python train.py --cutout=0.25 --vocab_size=58 --encoder_inner_norm=false --decoder_width=320 --decoder_bias="all" --decoder_drop_path=0.15 --lr=0.0027 --precondition_frequency=32 --grad_clip=3.0 --final_lr_fraction=0.01 --weight_decay=0.08
Rows from block 12 of the image encoder of a small image captioner, named by matrix and row number. Rows with one number belong to one neuron. Each number is 128 + 32 x the weight over its row's rms, rounded and kept within 0 to 255. All counts start at 0. Numbers have three digits each. After the name is the row's rms in percent of the matrix's.
After each neuron's rows are labels from the 100 images, of 14976, where the neuron reaches its highest value: "strongest on" is what is common among them. Only what is clearly more common there than usual is listed. The data: single toy objects rendered from many sides on busy backdrops.
# fc1: MLP up (encoder.blocks.12.mlp.fc1.weight, 640x160), inputs 0-159
# fc2: MLP down (encoder.blocks.12.mlp.fc2.weight, 160x640, transposed), outputs 0-159

fc1.361 095:117128184103149131060136127091054169130140114091155140132092129058153099092117070142210176111126193095128094114141146104072116076151122178103096123113121147152092147150093171144125144185134110077137125135114063137124153130155121080030087098131140199140096151092058118112114145143132128142122195113113158116090086073121131169145123127133152137179140138109145099144106096128088121109162125123151158101135077092064127060149121126101110105113167116154150156154105139157066121154143183
fc2.361 093:098145106103166179118149179116175088163168150098107073145111117117073132101119139101141146160068099124115184101098126094132134048093151194105131109182085118192131104140183113109101119090112146063124128168166168161077110150166114131145148147119149150133159091157116143095124134119130084080134114103101083125146133168078076181087102080164081182126104118186185119117174150161190145118133113133159108053120125095117168147151141102170175149103110167159110134130071171115097172094126130
strongest on: pink

fc1.4 098:159117175140085067147152137128100115162069119206149123141159162177086164163121149132130131052141136153107054173134063055112134099174130150157181119171106175164170089141126187116084170091131142181108203125123189136122129135165131155134131155167059133128138182088134088150097125117158129154140141141133122142169090084141119107125120156077193153149088147073143138135126151085139113147102143125128104146141098125133152062120107089118142109121081129149131118164092089182134185184123137
fc2.4 106:160050025149137189149109163169125106158135131128117096165102146135092113142150049168148107171117102098124175134162124114109092146141171141070106141107189147132068157173108031169170100177139125092145092110174109122107104147095091110187194141126136116093120119122134079054116113111129134120193136123100139099112144141130131104131159147157122092078117084119146112173161112155122113135096172131140101075119144175109113127059091115123090141096103122109102164168125100156098132064119156
strongest on: black

fc1.127 090:141150175173216092141141135173146124149214112165092120138155130100127197161115086097134111103061164181146097121119163100101142097126139124172074148174076100120108077146038128145115193107126120091131095134152164139157185063167156136137131148168146149145125169146168128082118056108125167078078162096135148101106098159131082091120137102149143143120146103235136139179107157101158165124174118116169118171125126121139119134135149117134154142153170137168119180131138105134112103151122135
fc2.127 092:097129171086154090139160196101094128117063112118221105128163092084171099144083158142134115112153081093178111169130125172207180192184130188147150168101190116144163133162141166142094114145172160131106080095118110165093098139176130146122134144136108156113143170127144123145126189128138093074210168123064097149143141132093118151125116139113171178110105147093195127097125126152190094097115093171121112103108147108163101163135151137114182125125142127135118122159079139101153124118089102
strongest on: yellow

fc1.634 110:117120100148147148217057149155154098135170147084174193122154117156165116166132213104163053134121118097098115144080178085143134112144139159120101103133128147113140135140094138141145135121076127171159145129106148173146102172147124196123110131090131149099150106110118088169132150152198063126204078131118127165180111168078154136176120081131150138164124152168114147138068121135117086139204109136128090119101173154110111098127108122133071108151157072115074151097155193157155157119138104
fc2.634 105:102188169124144122158175112119145135155122121196142138144140145129118145125159167088093203149132144102165121191130081152076090213114160162130094159124145137143118084137156034102123127139157124115128182134164121128124146103146119046143123072118122132138095125133137155114166133141121179178101125129159117123147159177143085152124113170122189157155125167045136120148190157158172147154155132115142072185118113169113165073156177126086116148158146152180079193170108167087148092130157123
strongest on: orange

fc1.440 090:138126094103106131127091163135136152110128188114128101065140080168134090170108102195155157085208128082111162093153128122075147086117120132161105085117111131126122150102080127076170117139170181078132116156055136140164099124122130098101116084130113092184089121137151139112120132088121109154130065128066144099059144131106163164087111109132096123138162123145143148132121113112135120153168175128148117064118110130042092060094182119107156168174109130141071125181158182084168153124199129
fc2.440 095:187167125158121131140131117112138091195150051100142129143156083127193125164119051118192054101148098124160158173139139116171128118152156075154117153143103171122154115135144144154126110109150145134144135143153147132128036186134185154136128162132159122146199113148151180157151102112136080124137117145153102115149105094182121138094134122146119113145076038127119140094118056117139142133085138172166141095183110107114183202171105179129077171095102120167156112066151131116130099138115122
strongest on: car

fc1.384 102:109160160159140121105137146132149068095174126136037121091126116160147127159109142154128183097137176180153103218158074097144163118156146195134148143096137160187116113180092138174109149161150155195123118127088173148151142093155201079172112142088159125080178146067129102078107128153079119138141090148141105126149116102099098111113108142150090157189156084117158119129066098167107176127102152124169112141118120142115125152134147179128149125123113090161065124163153077094173157151126076
fc2.384 107:104104093128081117119138142166124122140128107138161138116115174119113092124130107173123143101131141070092117136138105132146153111094131097070145162092131092107119073075153182072180092087119239129105151140144106097056136095139098100182061095158147149125179161140122130132176124088112101055133109129095149092116161122114093140142120104114079098118137157138069178073123148114156073104078130129170095115143193129061123221169137104095140141097135155111139097161118106089095138101100187
strongest on: black

fc1.25 094:134105127079139156154117146160183181187140143133145198143171135155117155117155123094128135165109108146141138198153111153144143193102131079107107108073148131162101164136130103103113139049131131173073153165129163143066143063082133143169089173112150120132112148125122169131143120102113128170151085140106106192110174086085163098123097169137153161179117088200137093163073137134083066144185123125123111149144053098137128145109090099179111136069128092085155137129120148143120173195131155
fc2.25 099:115124157114092135116126084141148101155075174135102128108152154152115076094148159150143109196152148089178089170166112075136078074128133129137200192089165125167145118092150134165154141118082138090191175111118125107124091159139187164184157139106129084121084128070120164109136129137105120080089091115129094186096105160104137147166120120130109100160085132124169147114162164153070101129178109100046120107083118082101153096163185132133135129132100118157182140154090121047098094074146135
strongest on: teal

fc1.128 092:208134129115151113154123116142145085113123107141082089096071096126143091126139147189101118167178080108094131103142182131106109161127181130171101167110131189163118163103146129105121098155108117070087133141139153203129124135106139188036127124150136163114152144166109039120186153154126114090092113131124097096149113083114100123113131107124211195112153132101076157087112132172169142101164111148137200137169073169132104126119110129117145076162089141120153147142166074150072148119155160
fc2.128 089:080151090107149115131138155121150100083083101098075144161139077067148170184146091185102163081134182126079125147133101117155145154110121125082142084125140127061109105145108102158153131097128151155120149106098121071143104149088171122115085098167187111160061219144156165122099172112160145144175136110138142123132153148111118101106117125152193159156150180171090150160129084094132161106109170071119107138096128125180142116159073120169140151066131087162153188087169094092123158136192116
strongest on: orange

fc1.84 081:174062133123164145110098167172136111105123120101145135175102137149092158143116129114156096113179102163138155151120170094112114125091076132194157159156165139160079084141109103153096178117165108120056097118101131094186071118117092129111122100118114131151093108167139117167094173131073187131103142098094162118091145137153163110097125154112098154141165113201090111117077125147027152088101129104184170117134081131128167112087177094153121139126144063098072122087171131111150187105154069
fc2.84 079:121141163109145124162146137111166086128147130074080133124125128186111131163103181146122195092079128114124088121138160139145180135127098120116114077157078141194159157081132139150107037119141123133165130107132132166149134187068129131178078158146155108094141129097128104156169194109197150175142122173125095099160174183040115106107108161151153160079141103166101102096175102115160122166156166132102152084131089085133103140149130102109150094141054078168141160152089139133115102149151189
strongest on: brown

fc1.421 092:112178113133165102154155202134110106078063121137165115126188134173132140089113165124133079156176165085094116146122146100167119133120157151107121122095171102111104123111155125102149136163174056048174147115143139090112110099201135129094121102118133161159150133095200135159174124154089093102098128157083189162133103169078077168117096121095162184105150127125144143107138137125111112121165101161138142090118078141111062184117155150097156114145142120157109177132133069111067174072105062
fc2.421 105:122121140172120110103125115066097134127083158113091125130155079103145133127127101130156148126151076116139121165098109144155106129123109085108146156119097106095136108115120101135087137120064106097101134072118124160186080077148105061092108067115136210105110148158120090114135103134136154166161137184032154155133117132193144127155139163110101100071135164086112138162102100034139160140159095132083192103059092162128149117145116144147158107146052033105118141148125163118155112172109088
strongest on: yellow

fc1.115 106:077146105199167133108138102141175128176048144127214087075124097109103084147153169138082149083164144130100140147151076166122069104109128106152116119103103115120103112136193125122137101078128154130131140164119149144125070141142131128144134083108159079115121188130068141121139095138173124123143125144122054159066149102153127100137156074137140077103142099112097150158091200125090054143109140130043134176110095140065162099193138156137091079187146134135120116131106128147152150109115148
fc2.115 097:170181181101118162163130117106153076143173103170101173119098133140157106094134119116063179121123142122106155141145102181109106163132117133112124052137124133080124110115114132134081096178107076150101092096118123130085116111042169155066114128086133090081135086076156097129127143119135122095128131057125148198102099185090113103133152153059071134113130149097099153058120122107068084121095116138116156087075104140145101063066148129108118129095053154110132094149120133083142168137159137
strongest on: yellow

fc1.533 082:125129132163095102173110143135138113123140100152099098112150137123113221168144159073154124100147159126158063092137104108163185174033147155105105152122121175097101147096171161152091156123119167093130103091071107191118077085163161139161150122124107145096206074148091117133131105118070168143121087141137116074140088113049096118162118191160075150119102160110080098196128173082103142107123162107142104147137108151171099112117112126148111091134067176148105164118125104121101108121110159
fc2.533 083:165179103127158111055146113121163095183150104154155126078154149111145150086105151080174150110153145127121110147152149129113110094173117181130123124085113101066173071101106148123143149143151132166135132082173082099100175090109079111130140183101086080173142151155156134117137113157136079147118123145176044127128118147093073130168151105122050076099170137176131181084108122128182113125157154151115100070163078151149111131082107176083162115137159057140156114117120165108071104129157083
strongest on: brown

fc1.399 089:144149138098199147104097204120156117116076110149199149129121102142029134134137042162112137111117117114108090130174141171155088132143137162120126138148117101141181103112123094090136141164115141119136136132114153140134149101125124104108106114125177139197090110112120174139176189117122170116176144155117133189179104186151093145142085143126112142130129098128121057158140158095103102118148107185186193162093138116120126076141131114143153090170105106164147167086033131134056105069158124
fc2.399 101:095103138143126073070102111162175149130136152094148109135105150171156151089112130141147142122191168121129152143138178145153161149038147115113099138119076136127138103094143169140081140080064092118108114185109099129096115086124130185165115113110090095149110145219147136137131131148155196118104094034105140123127095124134102144113085131114149150091113095094144104118088164159147156082090018110131145136142165057076103104166138137110136129126093126146127153175130096179138044125144159
strongest on: black

fc1.478 106:192110047137137169120108184104098170131072070115081118106094152099109159138148073118158121119158117064135118167100175135095161066088170103161158140153070205178084070131114102097138120149118183102171096107142164095133077133106106171096124148111148144107185122147142100103152110101154201101129114094096107084165144165086121098087088120167171123116152121102080128122136138104131093158123116110146135159136112112104112202167145166050128119099191121157140094115132101091119124103116139
fc2.478 106:095154189129155134109115088175170166143166112148161147116137067079142194104093086083098131066124085163104087098049076142114163085102130154139157147119124100117138089102112149120150071132095143171144132104182142107087098153095125122079146121117157149097042158118120163152118154122161104159179110174109124124136138073166134211092085144093112076149156162105122136118129162055128140109157176120137156158097159157147123117150127084177204097146134157086117146115110158089118158086170116
strongest on: orange

fc1.195 083:187160127142119131112108129205146163149128206101140158107170155170204097108103118107103152081146108153098112112135093143098135118135134135169111130109104113115060123075114112105066101127130170102136150096110146214144153104129084081123166080135100147090142179078141095069151101147124115076171164155122103079074163116118155117120157143154150148042082135130180190132115077159131127140126137154126098142106118122173111139160084166041181117090124175184125106140135139158115080120114135
fc2.195 088:149144161103116084117194114065189121127118175159080137117133110110144140129155177179089094168113104130059165147143157143136121130080104177110124133099138178134134158117152122111099144106157139091095113140138127107113102164121142177204171133144115085170146131070052111136115177121138178120114135141125136074181089140120134068128068148089072129155132118133086115112104103071170124095138118150098147134144126132145153109141156083150052129204180137106140137031144091080162118103191098
strongest on: orange

fc1.474 099:149089201097143092098139117152158190152151115115184128076121091140114176110138164132156145103108095143176095094133145104101180125077105169126102165129110116160140130110086109145119179174123149113166106128155147111139157115145127094130150081118138125171128085108157123082147130084128149140159160116116121103117132171128099085136031150154101166089170172173202177069170121179074145103165095092196171092071125139152133163144114079139120162107147089113094091178099086153185119116064147
fc2.474 112:121165182125094145136173097173144056122138106189135116154147122146141124175072117113028159132156115169142157180104072152140119111133133210153137134179108131124107125089113093115121110142152030184103141097094099123159120132122188123130103107150121161118101140169106111147106070078103084153123121109127139145144122138113104163183096052104138127157104126166128132111115117123128116129100164130136155143180172061132131160120099088124124183116142154160161163136124116020158055140131081
strongest on: boat

fc1.627 095:139063157135073162144157086154147112208183127141145096079109120167179116135086136139130050110115112086180053106114144112097079129207130163112087126126108139098125166086089144155102154115131119094133098171147157107101116086166138144185152118107156116116141143125132132140110109109141138155176122189098153168075193150144100174110114192092145157118100096173161148103181153143101123107098167138178079124140150140163152128137147077090162062118154166137177134093122150125084133134186078
fc2.627 101:101139172106171150124125078168153193087153109190184128108139078103135112089147136145096183084154160106129121161149147109086111166152113150140090111135131117134091163158131124132189152117150146140130144027094131162122122203089120095061192145167118170131101115177138102185132122145175145061143106130127129148094159181124147175123175165102151131147140194165123188150125079144128154148168108121078117126131141152058136174162107097152170108137121167139161123076117127202123117156110092
strongest on: pink

fc1.121 110:110122113126215088113087162128120153060076132133147159124141134086125095136122156203113109118137165112136144136126104123079141111189191143083149107074112162107102149095151145112131179122108171096131157140122177125134086112150070139122102174110113126139059129122111097109173192112107097187149082098107101107138157151086129137111125115084128140144095125111130158205148083163143130131137137087114105133149180153108158086079127029180057124148173105119099202109161137084115181149160107
fc2.121 108:133106142148109145146144096120122092138127136105090151121098078113108082129168165125167125072133139145113134153139140095116156128091115190206071157068080127093143082158099107128146112117095128111104089147129085170114119179117122126102136057117109082157166137157171116128172116077124175081063160125113141139080128130136108197148127189140139092076128174155103130110198140136132145077147155113113072188102108160175128050138135160093106116141067141130132103147050176126087056131105169
strongest on: car

fc1.527 093:117152115139105141107143075095075122159113097142136172155097134168070150082120118122118093121151100131106088077093077090125130073065194199160122143064115146170120133161125133146092112104135110110119093117085089093100125114168106120107096115118106118209145147135060111200167129122120146125119177152096057091174158108118124152122101154162139093129165117158072131163118125139060079098092165119150118144179082121126052189145175104103140157106160089115188126091157126101140162104165146
fc2.527 096:146097130158118103039112116098101152120135034102138129135079126170157117173058129107057114126145088119169017111121086126155124146065084172094113077172120160151116140100117136156149112139111156128107134198091136179112140126046092168161129180114136096132131139125177123082142164115119134154163110164155136190090150121127123108131115100133121156124139151175145075108109154164123114121152049105105115149106143127094122116120153162129126143086059112096097101153151136142142082082074171
strongest on: car

fc1.56 098:126114097123126134175152112150136152143141193158169154192135120129162091129134119145113179083096143197140067097073112104170151121120150091152140143122095145059119129124107079135123131210179130145161123112127149153130165142088103207180101101102145122144153054121201077124125120133056139171124132160131143115142145103109160082153159066163107163159143065134183139130192099182125161173121127160166129124136125132067084112120085141157169100181165094097130094123146089125133190121118139
fc2.56 101:118121204094180150112134124136140139079181112076138124139043110140141093116072106131148124121126146101131185145215091116106136164166126115185102147102133132163135094104103192136034150082093107092150155086173096087116131111100154131131101127068106148095148163169120131163116058144230191070119172087131142089125160177138125128163115168077111127115114133163121154111183101167151144135144118122160127124152124127096131136117133123121101128116143113175133119131194109138189161152121180
strongest on: yellow

fc1.232 099:114123079152122167103143134124117138124139091171151161144170142201099120091144118128097130178133106133158125122159090150230119072188138134124143142165176158146173129146116102141100070126150109159154116194117090081158063125156156113126169136137089140172165127147181130135174212158069123202117116147099074198086153169099138142085171169150122099120147157097114141098110129203121148094133182108184121161109173091125124139086132116132187146113100120157126140142155145082145096130140170
fc2.232 088:113128158140156155139118099166084159125114109154092056103111126088187100126218147152079154157154107173145074153149080180152142134090088167128173083163179129075162121123123118121096144114109088081132148165140190189083162105091090130105103139188159039126112095119108118149096128082141171118134104132128098114169073099142169097132151100118102115081138116161109127173121108155105155154063144139102153132163160155168120103205136085126142132195082147164140118154127091099118125129124071
strongest on: yellow

fc1.375 108:090111085154121089117164048082108175163124102123068152095092144096157159130184177139175134072102115147126131143094150113110144171062113119150112106147123152116119112140125223129090140120076090127083133153096135151104127131098130062167101141052107073138109140149158154110113129143169117099149093156119135115118119106140131175091127114097123136102068174162069146146106138049154162082114087047127089128153091093177109103117095185131190123091157097138169127122118129105162162084160115
fc2.375 089:090131167084167090113133082151127147130112110152167100124126083174099130120140143067095116123116138093091174079085143126136156142116093160142138091154107095154122117135089092139089131132114152092121126137152106062110132091132144121067074135072084135055135085092129121063163096179119141144144130149062113143126163125184197149174154130060065149145125127130092134062144121185112136133060070191104143076185122182132196097131082114127090131111116141138164122185139127126147097101093110
strongest on: pink

fc1.291 087:122143204151153147146140109097186095122144079109114102138132148082135143128097165146158142148110142170081146174172113080123193118126107157136139211125092141164079145160149154085113121142099088131112085141076137112128073058128195067172167117149149137100150137136108141131147088186090106220123128167144143087102174098108172155129149194146125153191136138083136120162123107143090181100155147179148147174086162146119125166146144147134164183154132150157101139188125136164119126097153071
fc2.291 092:121129100128158141162174123186119098185108125114115097130159181158081121055130163151103185046158119096105122072164191140098115139100129116211129150167120129174177126163128124136138090127125177144072165159123116172138060156135142155138144118098131163112175137161140124165126133129120139132150160157120092135145164175077131114102186045139127158089161136154155162122172168126144112140108128086128186192136103181151129120100187139142122177187170144155126113100092153093130159115060177
strongest on: teal; yellow

fc1.593 088:094165128089094093122132163140123159146186189144094133079132165089146138202109102127172162158125069113120140128079097124046110181115099135152137121126094124159051199162188117114164166144073125092126149085139115136104181122152160138166081138138147116122144107052125191105156127094121112105126120116154106187121144126119122136092147136157145107153087140160093161158065098157111078066152121088055137119126134146182102126108114124150117082136142088121194182108079129110147184098128112
fc2.593 084:129102116133167177147092066176088112106104149118133118181126063143070147106132124156176152174141097146130070127193099152157147133121167118119106081092183149100153111150076106134137124109076111139129104114109120137125103097095160120148221078118163121135144090173125169130151117096141090084061134056120127157085202176081093123131085123162177128134090129067147111147153103181125131119146130099116089081108075083153069152165167162139117157096079094164156156149097121116124087110144151
strongest on: brown

fc1.519 111:113081115181173118131149123118123128091143165158111163135052101131089155085119142154165119118096122085133134137112144130113123135127133091161169057126104159112056106107165179176163040169174143078174153104191140075119119109154191145188141099152162151126115134171134138089106135100091140146167142142138130177110089113124123052151137184113163163168079107150114169122151134125099052099099106084165180171096054105153149134149101136147186113136152093109113144117151133089164135113112080
fc2.519 102:154185098097063105143122204147134185097138095120142116149110139116127151085108149190155090088135132118141171198109069144154156167137116110157076139144166119106120140084135078140166107063155100204121103166148151184165151167123169136094200155158112094067098102107123098113206142121212119092143131116066141146111088109153157113137154168130125151110140122159130104135139098157113120114213107121104097109143168105122151156159065126105125127135094143086121146180141114123124092142197117
strongest on: black

fc1.192 098:133142202144098147101129141128127083149132075125118044103144165107167030127126160172140155124133147126091167120077117124198093134100187093136141129124144069103148130098136142141154145138135160086125105123150158222147217167111136140076161181105133121122121205155117088130085144111042132121074098138104103140183119130107112103181109148094123133126172142148106134194107113139112095152101140152115097149115129101147100128120107122122092157141102111078064187130174090112124182111129141
fc2.192 101:160129115159174176098137163120170124114172180115165119114091127136139179157128108115143086105142151103065055126126172130090147129086093148156123088123090138135074096149119132176178233126157167120152089107132152106109174138118146119116126107104123157159140148156062139128138179132070112202119070170154119123126102135052102156126113166146131110154093164124131199147085137180125125144193112138134094126081117148138141157154100134137137141163189160146181136140112046097165157193166142
strongest on: boat

fc1.233 090:114102143145135081169098120147173107122161166140161183157108131129118070121092107117145108084175206083139087138122086146130135132190132090118208138067105070140108073141183144162147162096119101146163125081116136133087137095118098150103096150139063141122106113095110118112154224144162135144097106157131143108166143085125128141101145098128191156130172174128091134107194104128052075082159100137132117185136102064123089072129151110125136093127111160096128076103114137128134179178154104
fc2.233 094:163187068108120142137146103156114124163158123138143115115138125166130106128100157104119149112042096156129122217125087094183126141134082166121124164142145071133152147087119091138119108094121130143172119158109115127094188175183161105146073161167151143144164120110133067146058116183130175146160111136071121071163112088049128188085122162061163185121108097123180154133106106164148113135166134154128154157098176146177186109126104145155174136127140117113127115110209144174128142121148140
strongest on: black

fc1.114 100:106177105071164126175163132145136128145090146136093165095074204099170067131083128169121143127126102109130114102112090105217098070132123203044097091140130181110155149137152135134089105153135097140166059077130136179167170122122117105188142100150155184146119100111125102154131079121128132138081108131170143126128107056100093161092147152169125142098156116144096133137131126074126141102115142167191138133163103161149125184117069106135130116091153109156061122084141117108104111144093072
fc2.114 089:103185170118065130125152066188087143142156095105101124109148125097123150108081075195166142170104138147093089205120164079133096101171100151120141144156152131124124120071099193107109103141129098159086124137135027173155100121098102146083083114113077120166160169133121073164147124087063104073126083126088140133138090129085121129161164129094091111149126184131134085135112110141202175156117095118085135129146115123072101098110156129108140164105087135165098190149132131128104127152114163
strongest on: brown

fc1.348 084:112132095083134123071160165171105142175066133175071145143144091148169123061124095145078133081105157111101130176143114103130100131078103065174191122152146111120174125140137148150161115109194123126219135151175174153120095160116116132161140169151134101103158102111189148186148134096115108095155111164093142132148152125136127147077133138161159109091139111126139172132149168111080081166168146133117077098077133082166214124083112159185157099121074131140102177098114146099183141139126108
fc2.348 087:127162181087096128157134132140180232118143124105144131135150167123143092173159131149122149108100130145167128130105075147164095116105089099099154141097095127153153157078152095203106100181079108158167122124128148059111156116173161153088230165133117135157129082121100134090100131115129130119130096076131102151096170153117105086143156107121067155062105167040110088139066114110109150103121127154115138115091074148122095115106134116097115140100111119077158114107133185105074088093190100
strongest on: brown

fc1.15 105:092124173119109108114165157156154094096165130143095106096143094109144188141132183110200130100161144189178161117132054099118161154171071142119198157087070100101094148122133161112161129110108071141142132111103196124135143129151128130125137088158134060128131143135074146112174172149107145178108147124120141133125155088148134088058148141100160084138120133148155156173088125132125129118193132117193092186076150091078146074087155077095134143103087158081186184123162159097133117126111137
fc2.15 098:133133067109142164152121149073088121193158117111116147124056133115148079168102161130116167171093120152149145105102099143133119140061119141181067121117116133150124161162159150150132095092176116071162139110142081129097124131154083117147076103081138141099061150099095163111130106116125158103151117116192154135077042152105155136146121099078134105108100124117106171231169172124131136134068150066120112165152093148163092136170150135144101178168107158159129052112114125076125090116163154
strongest on: boat

fc1.118 097:103127119117141189125166175098160108115073139149137172158136184145221156126127127116081170159115171094127119077168163089090109096176149134124139162115151122125097125085096186071104105104125102102099150138143097104073138158126152135127143160146107162170103065160127114153145064104053136144120158117135078109168188091085148090142139175145095123140124082143145181151152170102174200106175113137182088082118108106154130116118093157144082142106063118107139071147114108172163083126159105
fc2.118 090:126194091099173095097143129149133137135165123077088074081134090110085091124151091178116106092061163123092131160128123192140130091120214091162079141110112145143151144200215101154095120095161114105062187145143134132094130119136133147139130109141164135142058148095089188109113174112160134124152134129129131158101116124102139147131108088164180119143121046079114133116071163117133134171130135151123150084075117152099121120112068187191141165156115157155152174115164173110140143132103129
strongest on: orange

fc1.580 092:076139121125158102121118149043142178154141132113164148160169130112142180091091099139081079072100131133117147124138172108148089121237079142138188113070114113118107204171126126103099058162104167098150103101159140126191134105137066117140093119153125139094144096082112138148135066074199140115143110115106117168145183122128142093126160130156119118119118125120165120153113104140133122128128122115120067143123089181077159091178138117127148161087161093145069210136131116137126188091122099
fc2.580 098:107152167090155058154095152152119101154169183086144126134134130172140064178120105161155151130193140080154175123158045119142100166147046115130187166151094135139073103154118130114104131107080047138130147073106069136109105151203118141131087153161144134058159182116144103098138163109199169171130142110135100165151125058110138130130120095106116105124117097141110112133122138119144099105158138111161137132113136089101116081104104158139130114190058131118154120114092172119181164135102163
strongest on: brown

fc1.628 083:101128109106184125104088156142092114156092149151104119088162165135146160123154135142116174147145110095097127146146115150116023109123113150106106086160119130199102163178155138110070125111169129163106118147164124084118078141104139158123073143151152177120144118126211106174091138141121084111129151141151109099117125132120146113095127156095083110107084158143109166104161143161088127213093150169079112127098122195097129142108160117206137190086085096169147091138062101111123055091138199
fc2.628 084:111105073196132114077157121128110147142119154121149141108111053119161122134184144100107194124168098182086133101187074164178149176137113122141140140153128128094121120157082128102105179162111075143120129095122136137061136123093171108129176149086118168173150082132136147106134128135066132150146129122050166113147135124110137124100101142151083131127135127144148164144135145165110154166138112124043182123086163071155090089145160219046156109110103094082100134086140106141203162129136101
strongest on: yellow

fc1.180 113:083145140106099106201152103090181186179085128132071092108151088156090137145184090115086168144125155128175112161172187132139095130153111038138166113170109127118077137109086146151052140126106159170166064179092103156123144129147168106073118156162116107108143119184128112162161157090091107143121130075091105140125140122095128145143081134082118117133115149094134134116153059152160192104110130090154179179172105065133105156106125142148124110081121099123085101098129131110188102142097140
fc2.180 102:149097147150168135058151129163157172112115158108143104171115143120082093143103108154113172147135126193142105104157069132102143177130177143151140086128138181187138079138099149082091154127137197121079196128171135138096118071214174134091099115106222073126120125094116140125169067130109080154090110109087161143116080143169183143130152100158104131172129152139132138133129124144118066122090059114114139066125137176089118166090127145116094159159107100156166173162132111106133139128165131
strongest on: yellow

fc1.484 101:167168173123141071095078158151149121108153133144113123096197102156061151154133143102167140104154104148165133124100139079138066125119153133101163123191158130114107171119126102098160162125076100096109114108143099170092105078150133090128089113078079150181094182111107111125173161177142123089147108135042138159172168123159134102138103141109099080107146155174149092103130128138135206090110150114133088094147145083177102074088181125162096080140113085131056115167152148181120092094124086
fc2.484 099:132116161117087161180170093151069149105126099178109199080090151124185135131103170095102125075103086129106147085100068159114176111076167169156169090127125140125176099089116132143093150101170126114138098106109122164143123134075129193095090152087133102136116128102145133096137131178142136084154048113110124157145076081046094112119112141088132138147158103106175139067109112135064102084091098114141104141092110178087063082119163122156135115148122148153179142099172120098106079107119091
strongest on: flower

fc1.168 099:093175134103092138111103145165133073150138149136167147164128161184158155190129133146149125095082134149130085098157130102045143130154078124143139098136115170156156102111148087155055129125099116160177155134155145125103152129079177085117060066116207058175123161170152167159145124117135088099209095148101119168193118144166136093081128129148128094128102073122123127123146152151157135172113152162098140188147114110151083155147103142076137126129120138116135105132140050126214110100129115
fc2.168 095:086140175109098144096165125185154176157172131076144178130141124146097117090128073146146085119135093019129117160134139174130114118200121135113096118128137120125112068177168185166137102119115108125124192077170144100148140091133158143148160169137137075093148118154094138113195136093106146091120098161127126166125188084129167162176065132099078090121168157120114095158138206099159141157103180108131095089146142097116141075121151114161166142162123156129164135140113169144128118167145051
strongest on: boat

fc1.134 087:131144076114143149105103163154130183113083141151142149111085118106152119123161173182140128152089136177115083156127131119152136113157185108102129119117079134139100058198109141162154205196096132107132087123109155138181089065151111108134128063137110103169060087128130073154170112169158125127105129123151144069168135136138147152128118129209069089215152152159162150108122111090150112144124125155161117079176138147135116136151166106149126107152115144109161130051079137131169127126128220
fc2.134 090:160143120151168116137101095071149129146124163138094161127150108159169120130147132080156099157112155164125108090131141133136136141103117192126133063126161131145126091060127135108132045105136116080113140083183125130084145182112118142204140115111104129162149110173118147115114097087154139145115208190105130121181103104144071172166176118149154180156026128105104177121170124136110099154104171098100179137147163105095167179069153069119131150143143100169114073066175085131123119111118120
strongest on: black

fc1.167 094:110131135148120134158122104139171092181121109152136098100115165145144125138089172183118139116135133144051178160129137137120143180169145144145156148133128086129117140181111098127120141086150150145105173155153135165133148114149139108110040150103152054116164106109065147181154160163059090120105087140123187150125093081134115129128126087144139135129112113120051216121063164084127181160103150086155162098130129081153103149144097102125144123164110242157079127187117179136132167163133143
fc2.167 103:052115159137157124106113177123130149105095132125125122107155129159084085124118110117157107130174071088159106081169087113097114183115089129067083167065097117139132077112104131061137117181121149117171112182136123086161137173188189101142162164141074179113092087160142168153117106129110090139124175124158109098132155151048104179128134142116141109129179143087213136159086151155128135151129101075124104096097110103149147123146125057142076091134168104158123084103163079115102159173120145
strongest on: teal